Weights of a small autoregressive pixel model.
Training: adamw at rate 0.0012, batches of 64.
Rows from block 2 of a small autoregressive pixel model, named by matrix and row number. Rows with one number belong to one neuron. Each number is 50 + 10 x the weight over its row's rms, rounded and kept within 0 to 99. All counts start at 0.
After each neuron's rows are labels from the 100 images, of 14976, where the neuron reaches its highest value: "responds to" is what is common among them. Only what is clearly more common there than usual is listed. The data: rendered landscapes of hills, water and sky.
# fc1: MLP up (model.blocks.2.mlp.fc1.weight, 960x320), inputs 160-319
# fc2: MLP down (model.blocks.2.mlp.fc2.weight, 320x960, transposed), outputs 160-319

fc1.714:59 49 50 66 53 54 56 33 52 49 54 67 52 53 55 57 57 48 46 64 50 40 59 58 40 52 51 42 46 39 27 46 53 47 40 53 72 59 52 33 55 67 52 55 35 55 53 35 51 61 56 63 36 51 64 74 41 63 70 60 45 32 58 50 66 40 57 65 43 62 46 52 46 45 58 54 47 46 42 49 48 46 62 56 54 45 65 41 42 53 68 56 50 40 32 52 52 38 49 45 51 49 65 62 58 46 41 28 48 47 52 62 33 46 55 46 36 52 52 48 48 48 53 50 59 57 62 50 35 60 53 53 40 54 45 46 39 61 70 36 58 49 37 37 44 39 60 43 67 50 72 41 43 44 48 53 47 48 65 52
fc2.714:57 65 53 44 42 56 47 38 52 49 64 57 50 47 26 83 49 58 40 46 54 53 50 57 38 68 51 53 49 45 43 59 40 43 48 46 47 64 64 32 60 66 59 45 67 47 48 44 45 57 64 63 48 58 70 67 43 58 67 50 50 53 47 39 47 58 48 52 29 52 50 39 50 50 47 39 50 65 56 47 46 61 57 32 52 60 79 63 48 60 48 57 59 52 45 55 52 56 40 36 56 64 55 62 55 30 45 36 33 47 58 49 35 56 46 46 36 76 56 48 43 26 65 56 46 31 49 57 33 51 24 54 30 37 47 52 39 60 36 42 41 51 48 55 36 64 51 46 40 58 51 46 54 51 46 51 34 60 54 56
responds to: purple alien crags

fc1.272:46 47 59 44 55 54 64 65 50 43 51 46 40 36 45 51 56 53 58 54 54 48 71 54 46 52 52 51 31 46 69 29 54 39 43 42 36 52 40 50 59 47 55 53 52 59 52 47 42 43 35 39 54 59 40 51 43 52 65 48 37 52 48 78 61 49 32 61 43 48 48 46 48 54 55 45 43 55 33 63 62 55 01 44 47 43 41 59 44 48 66 41 50 53 46 22 66 50 49 45 48 42 52 50 44 46 53 43 45 53 56 57 51 48 42 58 67 71 45 57 32 56 35 32 45 69 46 52 37 70 55 47 41 46 54 58 55 45 53 60 31 49 44 44 51 60 47 38 45 46 45 48 64 61 49 53 48 43 38 41
fc2.272:42 52 37 38 49 64 42 51 47 61 43 45 35 50 36 61 65 50 46 72 41 50 48 49 47 56 62 64 51 34 47 52 45 42 70 52 50 51 43 49 56 41 71 55 54 50 58 56 38 48 38 36 33 60 59 25 51 60 81 56 34 51 60 86 66 59 60 48 45 45 62 55 48 48 58 43 48 57 45 33 47 56 37 65 49 45 55 45 35 55 41 52 50 47 65 39 75 59 54 52 45 64 41 39 69 47 43 42 53 50 37 47 52 35 57 62 40 54 44 58 46 61 56 49 41 44 45 45 42 65 62 58 49 48 40 58 75 53 53 38 41 43 62 01 50 46 51 52 69 37 20 44 55 57 49 41 39 35 48 52
responds to: sunset; green hills; terraced slopes

fc1.746:38 46 30 71 70 34 54 46 34 40 49 39 50 64 61 38 46 48 18 42 54 68 64 60 58 52 47 46 43 34 32 63 57 50 41 16 58 44 55 33 43 50 44 68 56 49 57 45 59 53 49 43 50 47 37 52 37 46 49 46 57 42 50 50 36 47 57 43 49 47 54 39 53 56 78 51 68 45 48 66 40 42 41 66 50 50 43 63 51 47 70 69 47 37 47 67 47 61 53 26 31 57 43 46 46 50 53 46 65 51 64 48 46 53 37 50 39 48 58 57 38 49 64 58 48 43 62 47 45 54 57 54 32 48 49 34 30 62 57 47 45 83 49 62 47 53 39 38 49 38 46 60 75 55 54 51 62 47 46 43
fc2.746:43 50 39 48 61 62 50 55 59 37 54 54 38 52 61 51 35 34 35 58 55 60 45 59 47 59 34 47 55 52 54 61 54 29 52 54 44 41 56 36 16 41 31 32 38 58 57 43 59 44 57 53 74 46 55 34 59 57 41 52 47 66 58 54 38 39 46 36 39 53 52 40 50 57 48 38 67 68 86 56 65 64 53 31 68 56 65 72 46 39 60 59 48 48 29 54 40 47 70 47 45 35 40 47 59 37 42 51 58 63 52 50 39 61 65 56 52 40 42 65 46 60 56 60 51 56 41 43 52 49 48 49 39 40 49 47 53 47 48 41 42 63 45 26 57 64 66 66 40 56 53 36 31 46 49 48 50 38 56 55
responds to: purple alien crags

fc1.645:63 57 39 42 48 53 57 45 43 64 43 62 37 51 65 62 71 54 39 35 22 43 43 66 44 53 59 81 52 43 42 44 38 51 26 49 52 51 51 54 61 73 58 62 49 46 63 44 67 62 44 55 63 64 65 69 41 56 66 57 55 37 40 43 53 52 28 60 50 60 46 49 65 43 51 50 33 46 49 36 72 50 48 67 70 58 49 47 78 47 71 48 56 68 64 51 44 51 54 55 53 38 53 57 37 63 42 53 58 52 42 45 42 51 50 45 40 45 54 55 46 61 34 50 52 64 54 61 46 31 48 53 39 64 55 55 65 41 44 63 40 46 47 70 43 37 45 51 57 79 53 53 55 49 42 54 49 52 59 56
fc2.645:48 29 44 38 51 55 42 40 64 70 47 49 47 43 45 61 56 35 53 62 44 46 46 37 53 47 53 58 51 51 55 46 41 44 61 54 49 57 52 42 60 44 53 29 56 46 46 51 28 58 59 54 61 53 61 63 52 55 35 61 55 39 54 44 48 59 29 71 32 41 63 44 45 49 36 56 48 35 32 40 34 30 50 56 55 43 58 37 50 48 51 28 62 59 34 60 46 59 54 56 63 37 63 47 60 55 75 65 59 44 53 56 63 32 43 55 52 43 71 53 58 56 58 50 47 54 49 47 54 40 54 64 45 54 50 58 57 43 61 41 46 40 55 60 39 52 45 47 33 44 52 55 59 44 38 73 44 44 52 39
responds to: snowy peaks

fc1.248:62 59 38 37 47 50 49 45 45 39 48 60 63 54 55 37 44 35 52 59 63 28 69 41 52 58 50 44 45 33 59 41 45 40 55 41 63 62 53 49 40 62 60 70 55 49 40 53 59 64 48 53 66 53 33 52 55 53 46 76 42 61 58 49 53 54 46 60 47 35 61 39 41 83 39 53 59 64 49 48 68 69 51 55 46 67 47 44 51 57 59 54 48 47 56 54 46 53 43 53 60 31 67 48 47 57 78 36 59 31 57 68 44 51 77 42 52 58 60 57 56 50 51 44 49 39 59 58 61 35 66 60 43 56 68 66 47 56 50 43 45 58 37 57 28 49 52 63 59 64 54 61 56 53 51 45 71 53 33 45
fc2.248:69 50 47 52 36 22 17 34 71 53 51 50 43 25 41 47 50 52 69 44 41 30 22 46 48 48 46 52 41 55 40 48 56 48 65 38 37 47 56 59 47 54 61 50 59 65 56 55 44 44 56 56 78 55 60 60 54 55 44 52 36 48 45 49 31 63 55 52 62 45 69 43 41 31 39 48 50 40 65 49 44 53 67 56 44 55 46 40 61 61 49 51 55 57 51 57 44 41 46 55 35 62 66 53 46 62 39 37 63 73 52 49 43 46 43 39 49 38 43 61 50 41 50 45 53 49 52 44 53 62 49 56 39 28 41 53 39 53 54 41 48 47 40 41 45 45 68 39 56 57 56 59 50 64 50 58 54 44 52 46
responds to: night; purple alien crags

fc1.270:36 45 58 55 53 44 57 63 41 52 43 40 36 49 50 45 46 48 37 43 51 62 47 58 58 65 66 66 41 43 51 54 49 49 37 34 72 60 58 55 59 50 83 56 40 41 55 63 72 52 53 42 33 48 23 64 36 49 48 43 49 49 52 48 47 55 43 59 50 47 39 47 43 43 74 58 47 51 41 54 73 64 49 28 74 34 55 62 67 46 45 44 40 51 55 52 51 45 54 39 46 58 42 73 52 50 36 44 49 33 43 59 53 60 44 41 47 62 63 55 50 48 49 67 51 69 55 64 43 59 54 42 50 54 63 51 70 44 50 39 39 58 47 47 49 62 55 34 62 58 49 38 80 39 50 41 45 56 50 45
fc2.270:59 64 44 35 59 45 36 33 38 31 64 54 62 55 55 53 60 32 49 52 54 76 50 44 53 54 72 49 36 44 46 69 46 52 43 43 57 54 60 50 45 59 57 68 55 41 73 56 46 39 51 53 45 45 41 61 58 41 57 47 42 46 29 60 52 55 53 46 54 48 50 54 47 44 69 53 52 39 48 41 40 56 58 37 58 42 26 51 61 63 44 53 45 51 52 69 39 44 60 54 25 44 46 37 65 50 59 47 46 46 66 43 46 62 40 60 41 46 40 55 72 37 60 52 65 43 45 36 46 52 61 45 49 49 56 56 30 52 53 37 48 53 39 79 54 48 76 34 43 46 48 62 54 48 55 51 52 67 53 59
responds to: purple alien crags

fc1.697:57 64 51 56 44 63 52 53 43 63 44 64 55 55 45 35 45 50 28 54 38 69 52 41 58 50 45 57 25 41 47 30 35 44 44 53 49 34 49 64 57 64 54 48 54 51 37 44 48 73 52 50 70 46 47 48 62 55 60 57 56 43 61 46 54 43 37 52 51 56 60 45 44 44 48 45 49 61 46 50 69 49 53 66 65 61 49 34 58 46 66 54 47 36 75 61 42 48 57 60 52 41 60 44 44 59 46 48 83 43 55 54 54 50 48 35 45 55 47 43 53 57 50 50 47 57 67 51 54 41 62 53 58 52 49 51 67 54 36 57 48 38 38 45 36 48 44 50 58 65 63 47 53 28 27 52 52 49 48 52
fc2.697:51 55 43 41 41 56 57 51 57 55 44 42 40 51 55 45 50 50 48 46 44 50 48 49 51 42 61 59 57 36 56 40 28 63 44 51 54 59 50 35 51 52 48 63 39 45 44 49 65 49 45 60 52 54 47 51 68 58 44 70 41 37 52 47 49 65 45 40 71 63 48 45 28 56 44 61 54 65 37 60 49 50 61 46 59 24 47 40 52 53 48 44 60 63 49 47 43 47 48 50 45 29 58 67 60 56 65 56 46 32 51 33 70 54 55 46 58 56 72 52 50 41 38 41 51 57 76 60 59 37 39 53 51 61 57 74 65 45 52 40 37 32 51 52 65 47 53 53 56 58 42 53 60 36 42 40 49 58 59 38
responds to: snowy peaks; sunset

fc1.749:48 32 33 27 50 43 54 63 53 43 40 57 64 56 53 39 52 49 51 57 45 48 50 66 34 51 48 65 50 47 41 36 68 25 50 35 48 36 56 56 42 45 45 54 46 60 49 42 64 60 49 49 68 51 53 59 41 55 57 69 47 52 50 43 52 54 60 44 49 50 55 46 60 64 53 52 43 67 52 43 50 40 41 40 53 46 38 70 71 68 58 76 32 58 69 46 48 27 52 45 56 60 43 43 50 46 40 56 66 59 38 47 25 49 31 46 52 54 50 34 44 65 42 51 52 44 58 36 38 52 52 38 37 54 52 36 40 40 49 59 48 56 46 38 37 45 38 60 54 51 49 48 69 39 50 48 57 47 33 45
fc2.749:44 70 39 60 45 27 50 36 51 61 52 39 39 47 37 46 58 36 67 61 69 47 57 40 39 42 53 36 28 73 54 48 35 38 68 38 57 47 52 49 66 41 45 51 66 68 48 34 55 35 60 53 54 47 56 36 33 62 57 46 56 41 49 51 40 55 55 44 44 58 59 46 70 29 52 50 33 36 61 47 56 48 54 59 60 42 55 40 48 50 57 50 54 61 39 54 51 61 54 36 40 54 48 50 59 51 55 49 48 61 53 62 64 50 32 41 44 43 51 47 51 46 54 69 44 32 32 26 48 53 66 56 34 31 41 61 49 54 43 49 47 56 47 45 46 36 49 56 42 53 52 45 36 63 53 45 48 44 39 56
responds to: noon; dark volcanic rock

fc1.519:53 47 64 67 76 56 54 62 54 33 38 42 55 52 35 71 53 53 60 50 55 37 48 61 46 57 52 72 38 53 46 42 47 25 41 57 50 71 53 35 45 61 76 57 34 49 46 43 45 54 42 60 34 65 36 60 41 49 46 38 71 46 38 55 53 50 45 48 38 44 59 54 65 55 57 36 49 50 47 45 55 51 38 31 64 32 36 47 60 54 61 45 54 71 44 39 52 47 53 49 51 54 46 51 38 45 49 39 46 61 45 50 65 59 59 58 79 46 45 45 44 57 52 53 61 53 63 68 44 44 53 39 29 51 46 60 47 37 49 53 42 52 58 54 56 46 47 52 54 54 45 60 46 43 59 42 58 65 46 56
fc2.519:46 63 63 58 51 39 64 38 53 48 54 32 49 60 73 47 58 53 51 23 73 47 67 50 61 68 30 41 56 57 48 59 59 50 43 55 55 64 58 64 50 61 50 61 37 49 78 49 49 41 46 61 40 48 55 49 40 48 50 33 59 49 22 52 43 38 53 52 59 54 44 42 77 43 51 62 58 47 59 69 45 56 68 58 33 50 50 48 52 54 41 45 40 50 40 45 60 39 43 47 36 73 41 46 60 46 47 54 48 58 51 46 33 57 63 54 40 62 42 36 39 54 36 51 70 63 44 37 50 62 41 33 37 44 58 37 46 52 52 58 48 49 59 62 64 38 73 52 59 40 32 64 43 49 56 36 49 60 55 61
responds to: purple alien crags

fc1.173:51 62 62 51 57 52 53 33 48 46 35 32 49 47 41 62 47 48 33 47 68 40 56 58 58 56 42 46 46 41 34 33 72 50 47 54 54 35 49 61 50 67 64 71 49 42 52 58 68 51 54 44 49 66 49 64 32 55 49 52 50 43 45 54 62 58 36 60 29 36 43 39 46 52 43 60 53 50 47 45 56 46 54 67 70 37 38 37 63 46 43 48 48 57 54 57 57 66 39 59 39 42 59 74 48 31 45 47 53 42 49 67 41 56 73 48 54 65 48 61 34 51 38 62 47 43 66 60 55 35 67 51 48 49 62 50 55 61 49 68 58 70 49 48 44 57 46 49 37 54 55 48 70 54 48 50 50 68 59 39
fc2.173:58 43 45 61 44 41 60 65 49 54 46 45 41 62 54 62 77 50 49 69 53 43 38 44 41 61 55 52 50 47 76 47 60 50 50 46 53 55 55 54 55 30 65 41 58 46 47 39 43 50 41 55 57 68 52 41 48 68 59 47 51 35 48 45 47 48 52 43 38 62 59 56 59 40 58 53 37 41 44 26 36 38 42 65 53 48 51 53 39 53 57 43 48 69 42 65 44 69 48 30 62 54 47 55 41 48 37 58 49 58 41 56 47 55 32 38 50 43 48 46 52 49 53 51 68 62 43 58 45 48 46 43 30 59 50 67 44 66 46 35 43 42 45 68 31 34 37 58 48 66 65 51 59 27 59 49 30 54 58 54
responds to: purple alien crags

fc1.232:45 57 58 53 62 49 57 53 30 50 53 35 43 52 48 49 47 44 43 58 32 44 56 61 65 34 42 37 64 57 52 58 42 33 45 32 56 46 60 52 36 60 56 46 44 54 67 48 58 54 55 51 57 40 44 45 45 58 37 49 44 55 52 54 46 44 50 58 46 37 57 46 50 69 41 43 45 43 51 44 62 54 50 47 53 36 51 50 51 50 55 79 48 64 25 55 41 59 52 49 56 41 50 35 42 53 31 39 66 37 58 51 60 70 54 42 73 41 54 48 50 50 27 65 49 53 46 43 58 46 58 67 42 60 37 45 35 22 46 43 47 50 37 55 54 45 53 53 54 49 69 61 53 51 52 26 41 46 44 44
fc2.232:51 52 58 52 43 52 61 55 51 41 73 75 53 50 63 58 52 49 64 59 53 56 50 41 24 52 60 48 53 61 50 48 47 58 53 52 42 58 58 52 19 41 34 66 41 44 62 40 61 45 73 57 59 43 46 47 43 42 54 64 45 53 47 39 51 53 48 53 53 57 39 48 38 44 54 53 66 40 41 47 47 42 67 41 31 67 51 63 54 53 45 58 28 52 65 48 49 52 58 50 45 38 47 41 60 61 30 46 39 44 75 49 40 56 42 48 47 42 50 47 57 47 52 58 53 51 54 53 49 38 52 45 57 54 48 45 65 21 69 44 40 34 51 49 55 54 62 49 56 50 60 55 55 68 41 37 53 51 57 60
responds to: night; purple alien crags

fc1.108:47 58 37 59 50 69 51 48 51 42 46 53 51 47 39 48 46 47 51 51 47 28 71 54 42 66 45 58 52 38 47 50 43 52 39 54 50 65 48 49 44 75 47 68 32 54 57 56 57 61 53 47 50 74 59 51 54 65 49 54 35 44 53 77 49 60 39 59 41 44 60 46 70 66 52 44 47 57 50 43 54 39 49 63 70 35 49 61 48 60 61 43 46 52 41 49 49 66 39 66 56 56 58 55 39 44 63 37 54 49 38 44 45 61 73 52 35 43 47 65 44 59 42 44 50 30 38 48 47 47 54 45 39 47 60 41 35 32 40 48 53 71 36 57 54 48 49 55 49 50 47 45 60 55 52 49 57 51 27 40
fc2.108:50 54 42 66 31 22 61 46 42 50 71 49 44 54 39 46 44 57 55 56 48 52 67 41 55 44 47 42 50 42 51 61 44 43 33 37 37 52 41 64 44 47 52 36 61 30 59 65 51 50 48 48 35 39 51 50 57 62 48 48 41 61 45 50 49 48 49 55 40 47 44 49 46 60 61 36 43 57 56 37 40 40 37 53 47 59 38 52 47 73 34 50 54 58 69 37 61 50 43 43 58 61 47 46 40 62 49 58 37 35 49 65 40 64 41 54 45 44 56 59 65 67 67 40 42 41 46 46 53 67 35 48 39 47 50 66 45 28 36 50 68 61 50 65 54 52 49 43 61 49 51 52 50 57 58 36 58 36 61 59
responds to: noon; snowy peaks

fc1.545:56 55 30 57 47 43 53 53 30 56 36 49 42 19 47 59 51 53 43 41 51 49 47 53 37 42 64 60 34 38 54 59 57 56 46 38 47 63 54 52 57 49 60 46 62 52 52 73 61 49 54 39 52 54 58 55 47 57 62 65 71 51 55 67 54 48 36 49 58 51 42 50 54 46 57 38 63 45 52 39 58 19 33 52 37 53 48 45 42 54 73 67 51 55 78 26 53 67 47 50 44 48 57 64 40 40 48 37 53 70 49 59 35 45 53 61 39 62 47 58 48 46 53 41 54 30 48 72 55 52 65 55 43 44 42 60 56 51 53 35 59 68 49 54 40 44 51 43 50 47 52 54 45 57 48 48 69 44 33 53
fc2.545:50 46 52 38 50 55 39 48 42 46 59 56 46 39 59 47 46 58 60 65 42 65 54 54 30 24 58 59 51 47 45 52 40 49 54 47 40 38 37 47 45 58 71 58 44 63 57 39 37 47 65 46 50 44 58 39 40 49 69 51 61 55 66 56 59 61 57 37 53 44 48 49 65 36 48 45 47 27 57 26 49 44 50 57 57 44 58 43 47 51 49 60 50 44 51 51 48 35 61 50 53 59 44 31 49 48 49 43 56 56 51 54 40 36 33 73 36 41 51 45 44 33 56 44 28 45 44 42 34 53 55 46 63 48 44 38 48 42 54 59 50 55 60 35 51 36 38 44 66 50 39 40 44 76 54 46 52 36 37 54
responds to: night

fc1.338:40 72 62 67 60 48 50 50 54 57 48 45 55 65 46 50 57 38 59 52 42 41 47 43 48 47 47 64 51 47 34 56 39 50 52 48 48 55 54 21 55 57 52 60 55 31 46 38 56 52 49 55 59 52 69 54 45 58 58 49 64 55 62 59 52 38 44 52 60 30 54 61 65 56 56 48 64 58 51 46 55 43 36 65 55 50 51 39 52 57 65 62 38 54 62 51 35 71 58 56 52 58 42 45 60 43 48 39 67 65 60 56 49 60 40 63 58 39 49 45 57 59 61 67 34 29 43 36 46 40 54 59 44 54 22 46 60 43 48 42 39 41 26 58 35 48 45 61 63 54 60 46 49 47 53 44 43 45 53 41
fc2.338:59 51 53 55 33 51 63 51 51 61 65 41 49 59 45 51 42 41 65 43 60 55 52 55 50 46 51 47 47 53 59 54 53 60 53 71 56 54 54 54 56 47 35 45 27 49 60 55 37 49 48 54 41 37 57 48 44 41 47 53 58 51 39 52 48 49 59 43 69 55 50 59 57 35 45 52 54 48 50 51 38 42 64 50 46 64 52 38 48 52 42 41 49 26 59 32 53 45 69 53 40 58 42 45 69 38 49 45 43 44 62 49 50 63 56 52 58 49 48 26 56 39 49 54 40 40 48 45 50 66 39 41 74 44 65 40 53 59 51 40 46 47 58 49 53 31 61 41 62 46 40 53 41 50 44 50 44 63 52 55
responds to: night; desert dunes; red mesas

fc1.730:55 33 41 54 72 49 51 51 49 52 40 38 50 50 47 67 43 47 52 56 66 30 57 59 56 52 74 51 53 54 55 55 41 51 55 53 59 66 47 34 62 44 39 56 48 30 35 63 53 50 43 51 48 70 51 58 41 43 72 44 48 51 40 49 69 47 48 72 37 43 54 42 45 33 50 45 62 60 37 61 51 49 33 33 36 40 19 47 65 60 62 64 54 58 60 51 44 54 41 59 33 30 68 48 46 52 50 30 44 49 49 57 67 50 43 65 46 62 39 68 49 52 50 54 65 54 49 65 50 41 61 51 49 49 55 47 62 55 67 42 36 61 38 64 39 60 62 51 42 53 69 58 55 31 45 49 67 65 48 54
fc2.730:48 68 44 48 42 38 58 51 43 33 56 39 55 49 67 59 47 61 52 55 41 43 58 76 40 43 60 52 50 47 36 59 58 50 43 37 53 40 44 62 41 32 47 56 46 44 49 53 56 50 63 41 49 48 51 54 28 54 49 46 45 54 19 48 60 48 32 47 65 42 26 53 51 43 52 49 63 52 41 66 65 23 37 33 56 34 45 46 49 54 45 46 35 49 74 49 51 60 33 49 58 51 44 40 32 46 45 51 46 41 31 55 52 47 55 56 41 58 35 37 55 59 65 46 46 55 54 56 32 60 38 56 37 39 68 52 38 31 40 49 53 56 54 58 56 45 48 47 48 57 51 57 58 56 43 60 56 49 49 53
responds to: sunset; terraced slopes

fc1.330:62 56 49 69 59 42 55 51 45 56 42 32 44 40 51 56 43 56 44 37 43 54 64 58 59 51 63 43 44 48 49 40 60 53 49 42 53 50 49 48 48 61 64 62 53 52 47 70 46 56 60 52 35 51 40 31 33 48 46 58 57 47 55 51 62 51 55 52 55 40 53 44 48 50 51 32 52 37 55 47 55 38 51 42 52 49 48 62 73 38 59 58 53 74 44 47 50 39 47 51 47 43 59 59 32 58 42 43 68 46 55 62 54 43 72 55 75 45 58 58 54 45 38 49 61 46 35 59 56 43 70 63 52 50 52 40 49 48 25 69 36 56 44 60 53 44 62 58 53 50 47 51 56 56 40 35 64 58 42 59
fc2.330:48 56 44 39 20 35 57 66 39 50 55 52 52 55 37 58 54 52 59 46 48 40 56 28 34 55 46 45 42 51 53 43 59 51 42 38 51 59 64 42 50 57 24 50 52 63 57 50 45 40 41 45 69 44 42 40 54 76 65 63 40 48 50 43 72 62 45 31 55 50 55 53 48 32 44 35 50 62 46 70 65 48 65 58 41 41 46 42 45 52 52 47 49 57 60 58 52 49 48 51 55 48 42 47 45 66 58 50 25 38 37 48 50 47 48 50 41 50 48 35 58 61 48 50 63 41 57 42 40 57 38 59 57 43 54 55 50 33 63 43 47 47 46 43 56 46 61 60 48 40 45 48 51 61 44 46 36 39 51 60
responds to: night; snowy peaks

fc1.228:31 44 39 53 62 39 37 58 60 57 39 57 34 44 49 69 52 49 58 48 48 52 50 71 59 47 75 65 55 56 34 43 47 50 47 50 50 66 48 47 49 74 49 42 51 43 52 43 63 50 47 61 47 50 71 51 61 56 46 33 57 46 43 59 47 49 56 45 33 63 44 50 57 72 57 25 35 48 51 31 51 43 45 39 61 48 51 47 56 46 61 47 58 59 41 45 28 64 49 61 52 80 64 53 48 64 44 38 46 51 41 38 68 41 46 43 75 38 62 43 47 47 36 58 71 38 44 41 63 48 56 45 56 62 62 55 44 33 48 53 53 40 50 72 57 52 58 37 58 75 51 50 37 45 38 51 56 52 42 53
fc2.228:58 46 62 48 47 65 40 33 58 55 55 37 53 48 60 54 55 50 47 49 63 57 30 57 73 42 62 51 47 35 51 68 53 57 84 52 56 53 61 48 44 56 57 55 58 60 50 53 45 48 60 60 64 36 42 60 53 41 46 59 36 45 44 46 34 48 50 52 62 38 41 57 44 50 44 51 53 47 59 46 44 51 58 49 46 71 47 46 31 46 53 51 55 21 57 54 52 54 61 45 56 63 51 41 62 74 56 51 57 71 56 50 44 29 53 50 46 42 70 48 50 30 45 40 36 46 49 43 44 58 41 57 65 39 53 39 50 47 55 47 54 48 47 52 48 49 57 53 49 46 54 56 54 63 51 55 52 35 61 67
responds to: night; desert dunes

fc1.670:39 42 35 57 65 46 54 42 47 60 45 45 55 49 40 53 60 57 27 42 51 38 50 54 46 70 62 54 27 52 51 54 46 32 48 47 51 56 46 29 49 56 43 62 60 47 59 64 35 53 59 43 55 62 30 54 76 65 48 43 59 53 54 47 56 59 49 36 41 67 60 43 49 53 62 38 43 48 40 65 42 56 40 48 53 49 60 57 57 42 56 46 51 55 53 46 56 64 52 28 34 43 59 52 38 43 48 57 61 40 42 52 64 51 65 39 56 54 74 53 38 50 58 41 71 41 54 73 62 39 60 56 51 69 63 71 63 58 40 73 36 42 55 42 46 60 40 55 51 42 46 52 61 33 42 47 48 45 41 57
fc2.670:72 46 48 46 44 58 64 60 61 59 40 43 38 46 34 67 54 43 60 44 50 42 57 43 42 64 58 60 54 52 66 49 53 68 38 60 40 58 55 59 49 50 44 54 43 45 62 48 43 34 60 54 55 52 53 54 48 60 39 65 46 39 51 37 48 63 42 58 51 44 64 50 66 51 49 47 56 41 54 62 46 45 54 56 36 64 57 60 32 40 59 38 51 57 54 44 53 45 72 57 21 44 52 87 54 58 65 51 46 54 58 41 41 40 65 45 41 51 43 56 45 53 49 54 61 46 39 56 39 66 47 61 54 35 63 36 52 43 64 43 33 53 54 64 46 43 56 34 46 32 41 50 41 63 30 50 48 49 51 57
responds to: noon; dark volcanic rock

fc1.167:57 52 58 45 39 61 36 41 45 50 36 57 60 41 50 51 45 62 56 54 54 41 63 35 49 47 63 62 51 32 60 43 27 61 41 47 45 56 35 38 58 40 56 53 60 60 54 62 45 47 70 48 53 49 43 66 37 45 57 43 52 47 46 60 37 51 49 38 36 44 54 50 42 41 58 35 41 70 50 36 51 49 60 38 48 44 58 41 38 42 52 63 39 59 49 47 68 56 30 39 47 59 50 47 39 39 54 44 64 28 45 53 66 38 47 52 39 55 51 49 53 68 42 49 45 42 43 52 59 44 57 24 76 36 50 31 64 34 43 54 50 43 41 36 36 61 59 50 59 46 59 59 46 43 54 44 48 47 74 68
fc2.167:51 45 67 34 38 64 44 58 40 49 51 62 56 43 45 61 48 61 43 42 49 46 71 59 51 48 62 56 55 44 48 45 36 40 49 61 49 46 63 47 54 42 63 48 52 52 50 67 38 52 59 68 52 60 41 44 54 48 49 48 53 44 38 28 56 41 49 55 57 52 44 50 59 47 59 33 44 56 52 48 54 51 56 42 60 45 72 56 43 35 48 53 47 50 40 48 50 78 41 36 56 59 45 49 52 53 43 43 47 40 63 28 48 61 47 48 44 49 56 47 51 49 50 29 45 50 48 57 49 72 23 50 57 36 54 40 46 56 57 41 35 52 43 64 47 43 54 58 28 27 43 49 44 42 65 48 51 63 38 49
responds to: purple alien crags

fc1.569:44 79 48 51 44 51 63 51 33 14 47 49 56 50 24 42 59 46 45 48 62 45 61 38 50 52 58 60 51 41 51 46 38 51 46 38 60 35 38 52 43 55 49 70 50 41 42 35 44 51 63 33 46 63 13 47 35 75 56 59 48 60 52 53 45 60 45 41 53 43 65 57 40 49 42 58 55 71 43 64 69 35 45 43 55 33 53 59 57 43 54 52 42 47 55 61 50 63 53 25 62 40 51 60 43 33 76 46 48 44 62 51 45 45 70 48 43 59 50 47 38 55 72 40 40 70 55 63 45 51 49 60 42 50 53 66 50 62 53 68 44 57 41 41 58 44 31 54 53 51 46 60 45 55 40 49 39 46 50 50
fc2.569:41 50 36 70 46 46 58 38 47 32 48 43 60 56 56 54 53 58 34 51 53 53 42 47 39 56 42 45 50 50 57 50 36 49 57 59 62 62 63 47 58 56 57 28 33 47 72 50 60 49 40 44 49 54 41 45 61 57 64 39 62 53 55 59 48 33 55 61 48 35 52 76 46 55 55 59 54 45 37 43 45 56 49 45 37 48 43 42 38 47 53 44 47 52 43 36 56 67 57 29 67 62 52 41 62 59 50 68 64 49 51 54 56 62 45 41 46 47 54 39 53 42 26 45 67 49 60 33 58 36 35 32 42 45 31 50 53 44 43 51 51 51 51 52 56 65 42 52 46 40 51 47 47 31 55 44 27 36 64 67
responds to: snowy peaks